{
  "dataset": "Morse code for random letters and digits, with fading, noise and interfering tones",
  "hop_length": 160,
  "spec_augment": true,
  "win_length": 512,
  "targets": ["first character", "speed", "tone"],
  "norm": "batchnorm",
  "hidden_act": "relu",
  "depths": [3, 6, 3],
  "widths": [128, 192, 288],
  "loss": "cross_entropy",
  "residual_init": "zero_last",
  "lr_schedule": "step"
}
Rows from block 2 of a small sound classifier, named by matrix and row number. Rows with one number belong to one channel. Each number is 500 + 50 x the weight over its row's rms, rounded and kept within 0 to 999. All counts start at 0. Numbers have three digits each.
Before each channel's rows are labels from the 100 clips, of 14848, where the channel reaches its highest value: "strongest on" is what is common among them. Only what is clearly more common there than usual is listed. The data: Morse code for random letters and digits, with fading, noise and interfering tones. In brackets: how many of the 100, against the usual share in percent.
# convs0: first width-7 conv (model.blocks.2.convs.0.weight, 128x128x7, each kernel summed), inputs 0-127
# convs1: second width-7 conv (model.blocks.2.convs.1.weight, 128x128x7, transposed, each kernel summed), outputs 0-127

strongest on: quiet level (84 vs 28.5); white noise (63 vs 19.9); thin (high-pass) (34 vs 12)
convs0.12:480461281478503514463466464520481483441475521401462540397418501490421507522508400521466582425547495454477421404457459463563535496488468557490545481563415497512531472490569512488560446499500449516487457418452482457517487513536424504472412532459472507574486414498538521513485477476482402460398467496468527511548484510462486486505542433542517501518390508457449472496468410404417465530454
convs1.12:491478461435505478452402525538524500450520575529479479465617509513516611477542524510523411512460519471497448485478511506522473508506474441381427464576442429492533491525475641503543460600563550505469503430432476485548497474437509477586481497514511548519539404534469523411447455436535469469566476528417495528504518479436522618554489506518539472444580664498517503488570548428578520472458

strongest on: tone: middle (100 vs 33.4); clipping (29 vs 7.6)
convs0.27:519445546503369482523554488419480573461460520561485555498525551493505459505441426580476525386465420458357465453517442473496583507488470475484441566494507567562484440461489533429561510493466546575489518439514424468434538505461472509518506534493363419569532387490555499538528477491487535538493548503488516530506455457509536472479424465420445481549541623393511505498504388513556458494505
convs1.27:596493552346569468472503533512548606490530497515456421496474460502508529522542539595416457505458572423587459538545559448484503471524497363512486489573455506528558559495453498521469427498475573455566594506508560490563410570503461542538561524490550421569500526526473552464453546516537530542519401434503361504517482449507501561534486509416539421465539510514514488511521441496469563549477

strongest on: speed: slow (71 vs 33.4)
convs0.89:626561374531535539537563400520496526564426506472519542578397489500451517464578533541566565496550437479539523565502528463447428487514482531537566467511487484460480551508571526474533559461523533536512543555517538497569527508558520418475432494524504518483560532483504428441505482540458452346389428506571586473530580474473484428519560510499490526490441537593519531415532521578417500546518
convs1.89:583442492609479466337528561473516470516567414566529484562559411492494450479552444505582547593460523443558502459534543548473465564515474528456486524560491532518520549602415563478446489470610454553529533495517477476573511523454515522519512541375430495467456531477462484530517473496473569500542426521509567448455474556532542579471448480455561477501507487515485391514492548401585448442492

strongest on: tone: low (100 vs 33.2)
convs0.87:549457458545488394512505492424474502433485467461534453519468512634490422494531508467491452423547541525483483510469520443414551479512577524510460543519457546469433441541419447453567509482528531510486389550512537523568543454528486451528519529589495546435569446495612542588508538567497535501520504568390503472509403599398463426472566488470463499427529508457470498539503522410469432613463
convs1.87:577578497492463463488543548551480513494596570505600526516502432432474521499450554521556554466481558502555531499493483399571536563499525541451505480498448454573493540496411560397457553523491432476468477426478515492559530415480462356528506522423417425448480499412497471484571551474594484469500431578494511485517600629509511523439434475514516470550401506408517497539454445462511498531502

strongest on: speed: slow (81 vs 33.4)
convs0.36:588510576459486497535476436507335519544455438578552543547595569478474394411439441470490542573420536532535519531465564478565538545546542521464486426483522559471481494462526472353434531450554492419443500483519434427548497471533463426516448488468460467447511500550558526503502537541434458500568416454506512495572523583507534506484556537466501422515521509529505507515458443553571491614494
convs1.36:585453532388512463491515437571515490593533463419480485540308471462416491514480510527500450459419481504513556489496560520521471522431517613568489480461467512485488505520485461522453516524386485549417509532536556515535448474484528491461492494448475408426545453608511512453565445572480542525521533487493630604520548516462535519448532509493438496511474410454474489501511535559373498556475

strongest on: speed: fast (64 vs 33)
convs0.9:550478531519430469433473518468479529445530488439526382446527413464533458481431499454438522431500551534482464420526455481383378531479467459564418421455379589523390544486512473462498463482462481469506477481407459457514548474445438562494456467513496516440475502477433589355565509487483497531485545465497416478468467581516489500531458593525508422484522518495515444419466474446492496484591
convs1.9:593541555457505482507452492469523545562473531457476491445509478425459531416491485362530444541545545419459611382483475461641570433407473427539527484456404459417536489473580575415509483581488507568476509551530439500471460423497532492399437398451508564475501491540474494455553484579505495487531480525509454553520470462519522543455428504465499505558438518461477570490476524485443467525466

strongest on: clipping (79 vs 7.6); tone: high (71 vs 33.5)
convs0.82:461539497497536411334487539438495464484443469469426355469488356472555527504484486508482513410442496457490457447458456549447374432539522431515511525522522544535431469473533483501485514482466437541540499539512608548510488472528479465469471505483501502517512514439482621397528531490470458540519536468506499502458541616471460477526532548558500455469453475435421448518426530395410475437468
convs1.82:492522615419487499505513445551512523600543509436483530531579559488473496459483457469578554514528531525426591416506426492591550493428445385547562507509487502509464505452533481452493452607481541483461503604589508514488483423506524549425541424513580530493498516483550497448556470599485521492650540487518504500517531453442557543569453493457512488613554453478567547443559558535457442470486

strongest on: tone: high (97 vs 33.5); mains hum (64 vs 19.8)
convs0.46:497403506510456508502512519516504514452483584511490474474525495594520367524484446497501453489512512534553494469615512512585427472454572486543461384568484434511601546439493504554491511557503440554574458549447367509482484583457480481491517498376496547479421578343562496491504556492524470452548493406537520473443451457558447481462458553543535513561499463525571508458465568534536558500481
convs1.46:480598475526474551470500502468492497433533498518523516501523451473512585485395506511528583522580509489543500494381505541532503525527616469500555369415640485531506569506452454496473500462501462570595489518463415512550525546498499545568499554521562427484503456345550491502566542501526499518526439527577540469526569517504532506506426501532451537523454506461443473517463335525512591509558

strongest on: tone: low (64 vs 33.2); rumble (47 vs 19.3); clipping (36 vs 7.6)
convs0.122:496495519480484585454552466557440568499482489580430519479503512513485470536492400528464533432355483441573505412420483527505540518512368534507514533415582504459477508436551594524495545506533441405515568459522484425460513567520457454518438491433527519563491544566337493542448497529472492452426517454552580521507498397443520550453511481533456493561558549482500492480421500563549553477464
convs1.122:479539485466574520469590504489481498496535438449435345531481434558493441537504516532466586528489506489548486518459570513488456527472510400575567539386570570516487486570404427440464495424512514523512568441506574484522548576438482471565494517445455505526432512531529483520586603482447446512486414485470549497355447449529537541494492526509425471409456472558477440487485490567447529445555

strongest on: tone: low (100 vs 33.2)
convs0.92:517449434586449489465427511501533482438527522510515515420494432468504410511419584511481402485510557509478493536489464493475504480444429531488439455444554518493440464481431468565528468466514517519544462529502429498505505443298531510480565508468457514521471549446591507302472528489515554489590429530515474417473479531477474506554489485493498531421485489469513499548534487338463477535426
convs1.92:489560599524487621504489460517519502454531564444542547522544542448470492489485416490538618560540478474520458446548369532534565444592518469507534573459581553521447528492468430427446461592546476402483537574590528552492552492519517473438468463510558566542498449463490527522467474499502522456523426555625547497422520556521473517512517510431460498510544427453507449468662495523503467479489

strongest on: mains hum (89 vs 19.8)
convs0.28:536464461483392611423496523543461464397551541512509494593451465502562513523465499528499503503600594633424571447442511454469504444376410505568445484464510506452466455488469546463492516497507544517599441453551478536568453468520443557510535457483481492516506560495550502424523471473538499482493544532571531542486468495476494477553551492568380534569463505451409513517584425583532413516552
convs1.28:509491632455501539395483556575509498582565447489439576525511529428558379515538437467473505523472516403485481510500537536445510531600491488481546505464527511487539544517453481528562583501525525499512547582565502558548539528620442542578459452405441472420456549474519404569546457547506481531475502544575515442507461562468467531431414461475477490573496521471549458387526571436510461551495

strongest on: tone: low (100 vs 33.2); speed: fast (63 vs 33)
convs0.29:498441501542502518430418510427548325544498491507535463562543491518517422492471520480511461483460497510431547536500465527477540464442493555475472525537612491480442468469530481568469425481491531514370520547536411538587428469474448489506526525525506494345511491457527539527504401442538610478495518532526508451492472548483465453531571575421575495409517502527497505469499418445435509646492
convs1.29:447551516516425493554611475509521425503537559449561496549531546523516498484427430488499612550478510507595523543571547534554592488544526430425559512502528605531498502489425429482458498555526490418464492536550426515524465502477493417472500452472478409553476499456552527499556591491529499509558405505498513501379539586452437493354488484478539516549515498366543474469586508515464561535472

strongest on: mains hum (96 vs 19.8)
convs0.19:510561549506428534529515469576397541542467370464489489582505594540433508435520516483482459459502464441482498544470435433492497494519453454464449462500475453481484520455524416503349524428381443447470488469576476535419484471561408478518457475430487476477466528510517424518455473536463441475448446437508471547425456454457484459444468494412485369476506461555536442404453478564526492429448
convs1.19:484480452518537517492494493536508494392435468520517477568491395401535538486497513532581520453533535420472454506573468542448512347520508468515592435493482418511462560438453407557552504461476546557411440487467539551529511485447510494432485571437493484504505472555494521492443538474487489378509561536577471544513587407545538411450499475371421462431516497460520436478467583545465460546481

strongest on: white noise (62 vs 19.9); tone: high (61 vs 33.5); clipping (30 vs 7.6)
convs0.61:473433525531468513525500437526462372496486499535425461486490434421524553441438480521401522437413405396425490479420502447494509423461425476447485515389504505447558499404442543517536452491484433513629538465542417474501387505485445523476482493478438519449483569495508511513515415507465592489579556445518426528476473507535456574476480458570450460512525507487423456544496511487554519441415
convs1.61:478585544521584481527558521497568429515532464482431551444499540530530517504461510428364355476540521481457504498477478544503494511501534362561485481434502544465484525514589497423437598464471563488500456579514509493466623361549472501517505471478564591518501470533502437510496570551420561495550459413462553506527455508511505548441500498586439575474460474500511559472496541524451537446586

strongest on: muffled (low-pass) (72 vs 12); rumble (69 vs 19.3); clipping (35 vs 7.6)
convs0.39:513504507434440503538473488470457443568473475552451508555542601480499445379470484446443408420497398423415440547439524393534554464519455420471486476496454490541502519519411474521439401480380475527399523457439468427482514440472420457430521485477486478475477528508494503490497474503406542490515467498492494457429423464559518490465512412463491423434552490478511467496427598515571418540443
convs1.39:476502444564454601432462538529503465448502446585457516553530408548544447462565549467548479484461507445505463529552380494431439456527464509554487405546497459484506556529527457568477458467462444536466462514461565468535486472448518492409490519558571414528486468535462454471459391498471493560384484552566505491511547429534497406396452513489529494454570479549544400524453621527456428497584

strongest on: interfering tone (97 vs 30.6)
convs0.105:483460454478535529511424455468447467473418430489400495462491494404448520500431465495405682434442483415502406479517460475534516522481412521506497530491532495450491445488454531513537390451518476465514473443464418334480448467489502411424512483488454517500471480483398517455518468493427483464498520492504487480563433513487485491473480392416518470457508504445448498498380483513536541461411
convs1.105:490463511470536416529509532483504496498529506501481456430499571517496533472493474487443344511478526518459496539478568463544482475495584435516453506444394517444508460524599677501464475594509536564469504450505540581452407481530578473548451460388483572533495429545477491463432469454469472460572508506348466489553484482437507523533476509528563527520465585418499598456507529452546563515487

strongest on: clipping (81 vs 7.6); pink noise (53 vs 20.8); white noise (41 vs 19.9)
convs0.65:447406575458482495445464529451483483532488469555499450460549435440486435449428473416476492397381401478420469474512537478509527515447451406520468532443500535443525499490474455512563537523510483483553542496423420408559476437452491506518526478416487535461527314493380484425509488446460599478529520511472523542470395500542543508500464476453503457496533565448524528509438488518556469594535
convs1.65:571409538519481502510482519510517571523494483482447510450509547454496422482450514511468449542537487425458474468540526376531478513465551432556448469304478509460510409436543583506481405507477518487477500554501488545426438478613525475444474483508487553501482605547592464515532430503393500554541600542541468512551527493411467458435502498489539560505550519502492548416485623524451453512548

strongest on: tone: high (98 vs 33.5); speed: slow (63 vs 33.4); clipping (42 vs 7.6)
convs0.41:478386478489464503434517460467500464495505521533499482423471445582493366504392531509384482502544504458561523474507436515569512467451548560486537405580506453518618535533518458507515520520444480559631507478435354476559515525450501453529515530437414559518407525360486501520515437496522524482521515507495515507459466559563510567504502456579561430464485485445541486513470553476535575538443
convs1.41:460562487507467483495490515433542429466513465527450542487498443438520569536380522504606508508557519458564491463458434540504475482542569446495507382435547487404541552572457530494491519449460459530589569462409410513485619467473502560542515536489553480433501494377548493487556590476472499506470434520534595490532449452490520561477423551563491511592491502475485482438444401474510613482556

strongest on: speed: fast (70 vs 33)
convs0.108:412501545417490484432477461411565498475549496441458415455531455531522460509445497436462494377486501441508495446470465526369402501522405469475460493452483510444433490485498432501520467540515476453503458443495516481509505518467483563471553394484478507465475524441467661389523488494514503547479572487517416518467396580495552485509479569474451489569466589573466539467480481430403424441481
convs1.108:580527527476476505476489511548543528562496542446508476517623451456466548383557475418576552568488460445462614412572405451601544458424477545481524452502436434471516482538472520485506450549523496475459481558560435514507478441455538482394458347487492536479510498490470460450559466604518433542510546528519510600448485504547488452454396525458542477533578532505472491501518557502473422530464

strongest on: mains hum (94 vs 19.8)
convs0.6:559540449592487488498508561512462478502422503534520491483465531504604513398496512480511511500512494332502532556427494525595521488414438441561525482530436455604477595531457474565427535574490521484502481534570523506482485580488506562601460448545411431476499503532552472518468452476502483457498544531526569465502457462493461593617489531544487395457411460467538431528519536479492522519632
convs1.6:568512517467467452473480513533501478590526492620560477498531458519511520469456488497485532555423416600509604467516456470447443490381444555479486491533480611511524491535513528486513517510525493488509420477541522513515504555437509511473479537478484494464491516418552597533555563589529512546541501427545504534465513681513520526454464476466529403547500517559462588495548544413545441651402

strongest on: muffled (low-pass) (73 vs 12); rumble (51 vs 19.3)
convs0.103:474550497436495497573494421516421461507434467543432487434468612684486480474538453476520341539451475446413526498503510486506508536533467475484512448475461447493547545430502441478509426423372375489495490487554522501414495467477520544536533503476475458592499463555480499502492514501383490489496469391529490481427443467494504493460494441496487381469510518528490508509412512454512450472419
convs1.103:537485415501521629472527540510513494502508507562453442540513390470504534459585549457579518517498489459521470561552428500434517460518454549481544422433569412413525578498438450562474524541476501515388520549426621488498482558403470544572519493587496475469504548550512535499471461502492428463441471533613460538456527450507485444410433503430433469439584520488528468537461494525480455524611

strongest on: tone: middle (99 vs 33.4)
convs0.48:439415506451506342510473500405495514503535538532506528543546512534484354528360510525460470498538514495454519448534487561543593546559481531479494515466555552468444583501570423448480545537488489474406493513485359518462467427471555529525505509481497496491524557533642543546507423503514515497520532514413499530546601483523534516582521494373558458483557489553483514516521427549554490485499
convs1.48:524399478502488501509559478526480503489603493500556417544503613501464451475508463534426611518473469489575515550503440449536587549486538582489507562572493515407421512430371446500545463464518460428532525510498564464519441514490513550432505471467499507506469356507512433494560520445539512587532439602533479489510485548483468485465490479379510492559559498557475506520539544466471397632501

strongest on: mains hum (65 vs 19.8); muffled (low-pass) (42 vs 12); clipping (30 vs 7.6)
convs0.119:480492492498454476500518434510499505483483456514383522543446600476538458426510484460418443529524472501520434513506432475512455489564489454438502465485491467478518462436522532484443488431412383523470507478468491507436496460505491527488610448424490475449412485471523479484424454582396509479538395391498492550407478458450468554430518442416478371420498465495542482470377500470492488461363
convs1.119:522465561441573449502505567461543464545517483543475449515498466450501499523523475510528524467490537459477509539559456494439502370508524439501563442516456400527471498404497473579485479513488541514438449583507613489483457540437513555476514386482512464479530483502432474496437504585445437478421514442503451512478611464546498360449395520392461463495566461497477473583437572440545458629492

strongest on: clipping (44 vs 7.6)
convs0.60:481434515426452434489497467508415556534502508532492571475538511559485428488496492523502405492421409460373474448465483401487572470467577508493404486522478528500477434531471330518534526476424571473480516509521437511471551469411430510484484543470499420523527585460468499479493412508474584519581493531457498508461483434536515517485440402392501476435524537454495472554553352495518478500466
convs1.60:454516521473560506501486483526526575489522493508428406507489516473507440526547521519554570519469513471575459508518495519551502480538489368560541506502542537502546539409473368444568468614480614463500551512494475460480455587486511515433510469601524407514493415478551500484534610474474542498557438421551422511562478457404491554460606507457552486519557506479515551524619423526468554406509

strongest on: speed: medium (67 vs 33.6)
convs0.74:611520386567450481598532462566445553496440488443530567413467453464535510467523533480473459521545511467511494511501542515571390518480529489496471442503546576496590508583478542405430524500470494600576544518462542533537461447536558432492527550466498466532497544559550401476577502440515419590406420480514575493430512531509532436588564512503518485518454441533517556475513527568445567509591
convs1.74:560412482538415447445573503511494467494635517518574464457534466529534502497473458511562604573534473524559524458467479532538507530489517613497488536511512549540536502565467525482428473496604439591510481501522534504587519498488548457451437486380416498426502529436506543546543506519530495581502519554481526552435553583582533580460396511465548437587446473503504451474476524387568508508402

strongest on: tone: middle (62 vs 33.4); white noise (48 vs 19.9); clipping (35 vs 7.6)
convs0.101:478504550463538454443507461478493528530452484502530447498536431431497464463425495414546463528494476450534477431442445469516527458484403454492499568439452578478571505501476419474570552457426464427565537483473511450563566435416498497484505489480434553528523337496456534508548499528492557467488530538440465545447475568553496522441527418553475402428488584446448498567451323511508441568468
convs1.101:506527508493544471532460449478523547519438492488508600465454444485480504489452469524526489508527529466445473418449639465526495546531582469541507469393563519438472461540487500443489470463473518518467542636481441557484550369575525463464474524530578575555522656482506528504510638476455493523503579525508520474584447451463462507476465522560533647540462543470508523460476406481483533502584

strongest on: tone: high (90 vs 33.5)
convs0.71:460528513445495546473472485502446420570510492479489514502461513550469465475511523491565513520428476452434455532411361398489527524508442477466393574450533494460557481517483482491555454460473493473550467488534564534513431476491406502413489508486479489425584339510407536500524398485457516468499545526549451507494516503540505457443504398586453521488410537478387482503526379511525381547462
convs1.71:487543473462463513507452513513515415496477488491509522534454428584500382498498524512550524548521537461467445467355656634503487570543470450499585495451564518427546573524472416496497566484443487524513536571473492490521573475505501528612537511538537473553513636550510497468575618463466479474471508503500575496510487432500493506459491516552523580474447513456576499521492400527447586488565

strongest on: thin (high-pass) (82 vs 12); white noise (72 vs 19.9); tone: high (71 vs 33.5)
convs0.98:542507548419507508520551450485374448600459496486487459498475552485324487506474470482428530565517508490526474529484513430550517508541509497521382465568436366542519457463523524544495473511456378450506580464496487445449536451545367481497381598490511503488459545497507476488460421488515441479543455420501533489470602454559507564480546520529484451508492444509524482539425455469474554476427
convs1.98:544462394443573526466491437508469420486536457545423436495519518549513429521562503468447445541555497481479478462492488589538438432453494480521600408525476490392554591604454504603439532473500545586517541476517540500516452462478557501517483462418524421561508477578554486508449567448464451453431552518464505530519466407558505522350514520500578400568565537452514449488493491493505521467534

strongest on: white noise (73 vs 19.9); tone: middle (72 vs 33.4); thin (high-pass) (59 vs 12)
convs0.47:508425508514498404369495459464468393468465472507467479483540383430498438455426500466567527571539505471465485457550474494555509483429385473454484513497515539501589494499468520489542391494453465577520453501471459409463462446513470489436479531513466523560523311506510507504558512482464484492527569481422440507535533517577455501488426488528537460502462508494509481535507295520526526498484
convs1.47:506522518415449474488471472560516474522486478484444598454490525529521487459457535503540472542439495452501531517521599395519477512503570435508432449583456508461514487425528556511486555518489575391450562514490440532503410343564495502577489506499465526543485612526485482467441389489479506496586568471454429521487418527403467560519505490570613593567502531505488540489526411474495594536545

strongest on: mains hum (94 vs 19.8); interfering tone (61 vs 30.6); speed: fast (61 vs 33)
convs0.114:495335532474462525463432502495453516409468582505500452537476522492465508457428529452497506448531499556517426542563460487525509503488497444452529418454513373374586446467443468582505518485485354501580460506425360493482467452476462454487510511489505549447426563436537504493457534468566476471526477400471476442469493475480474571457544497515499511518501506495577430419443453516553532516409
convs1.114:451552437511522466474491525487508528514476387578450555551551484506546535492426527559598463537480471470508498421517474536495397459482599472565476461491516400432429538545436477556499438544459410462467531519511512555535528499466572567523462582549573616475503407426526523477549505404469491541438558590509498507608537470475491467529452528539494579527459549511463490479455369481508567584546

strongest on: tone: low (100 vs 33.2); speed: slow (70 vs 33.4)
convs0.53:491504475479450406569511517489463586472471488458554489420526425524503561532508523497439499461550508449556448421506528443398527461445560548485393474530391615446559521509545385411518543507553560465488464549503510537538478557530431482540443442581521501417477521576531491508502498488504571531454565571420458551535541512447526464450557540465340539502515553510443561551538474458516448545543
convs1.53:530515524501504467426534541527488520484562420466549414501448478536519643453491514587604543490522508506523487507457505529497616601533504531447522507487508603535503547493470424449493557478573480508483544512409473481540507501480423439550479458447492533472496520537606470486577557462559542555524417571571611501518515460446514558493434501528434389527377500443541449433487473449451469548412

strongest on: white noise (78 vs 19.9); clipping (42 vs 7.6)
convs0.70:494423515484525527483482495495453422579492475550506568434573440559506384481437462454469438490450425443358472443487526527488506495462462452549482514497505540485449492467453489527576421510467571423419551456497398499534497414401456497513487491413508489493477557507463537426548539455494569530551525531498504499461508461563523543521470373306534486448519566439466524542539521529536461544546
convs1.70:542471574507510561500538456519510531560506477485418446472494552521463466501559522457516517533496533513536477552562397485565481471450490373540464507404480555515646491370521466462534490552506625476526530495460465503462470596511527487432520471505524391499440349545511517531548428527467512505523453395505466551480483530457477515436579506376544510503573456508503512484604568519463472463546

strongest on: mains hum (93 vs 19.8); tone: middle (90 vs 33.4)
convs0.66:461429516482443398492439522453476490463483528495536517515523499507519386462419440457469310488529477542458436520463421446495559521479521465504488480469496502477426513568471409515544484491382521470500499522400388471580514492505467483541546470465499494425489316453499553497476469471513531463526565528422437504387473533532538504479527436373522468465508513457485540488544513542524506569513
convs1.66:530470514481448501541489506434535608471500466486441470562557509479469518522477519485528579427439510466406500505664450447527536466496480504519458461494521558501450376458573435511469446572496539444517445490505510412487421518486483469362474521474492537509488574400436531505476484574428476437438521534537488504495584542520514370496462505451576500607558476415488461555575555510481421535478

strongest on: tone: low (100 vs 33.2)
convs0.100:455411486571467573479453467484488414450506514457579462465515453527510459499315540506424487456450550428534470579528511493492572477430584485542458392442554516483549528460498586514483409502505534521462508559460406555533436434459480468569479467367482552503487515477461545474491504454518534508492473489612457464471485466487438509528512491432494552455514485476422467480577518410469589467401
convs1.100:459560479534504582468484506481512480485516498472509552486529461581552472513428497510477478528487483517536464468444558577533516422524552484487502442472643570478476490570454453490456455479493450546507545438452401508565523520440513515562523547548552471604529505448557496459559578441444536495458465597577587491481475470525532523384422515608460583594436550453598463431499424539475595522584

strongest on: thin (high-pass) (61 vs 12); white noise (55 vs 19.9)
convs0.43:490533521502490386461498515457499381502471495536480503497529536391555529462451490498446304539557432507369450414474484451486559492471518462477482499484467482530499428496470492470574454534400505537376534501484482439483510423499512510506532494474409465513516439530512512496455363475480511499493564485390470498472549471458475518520501453433465462491553502499423552524544327488515491508475
convs1.43:530550517407442505553453462486519492497520539494491541539524526485502613517501513473452568420491510480548482544503516394497514451478464506511532380637486515511493546488514526485426503529503574418539465558501465442483444518501450508434496508639574469583530459452443512545414634615472496509497534416538432508486457473508459402491494496541565567477579468453504472607593403493507510523536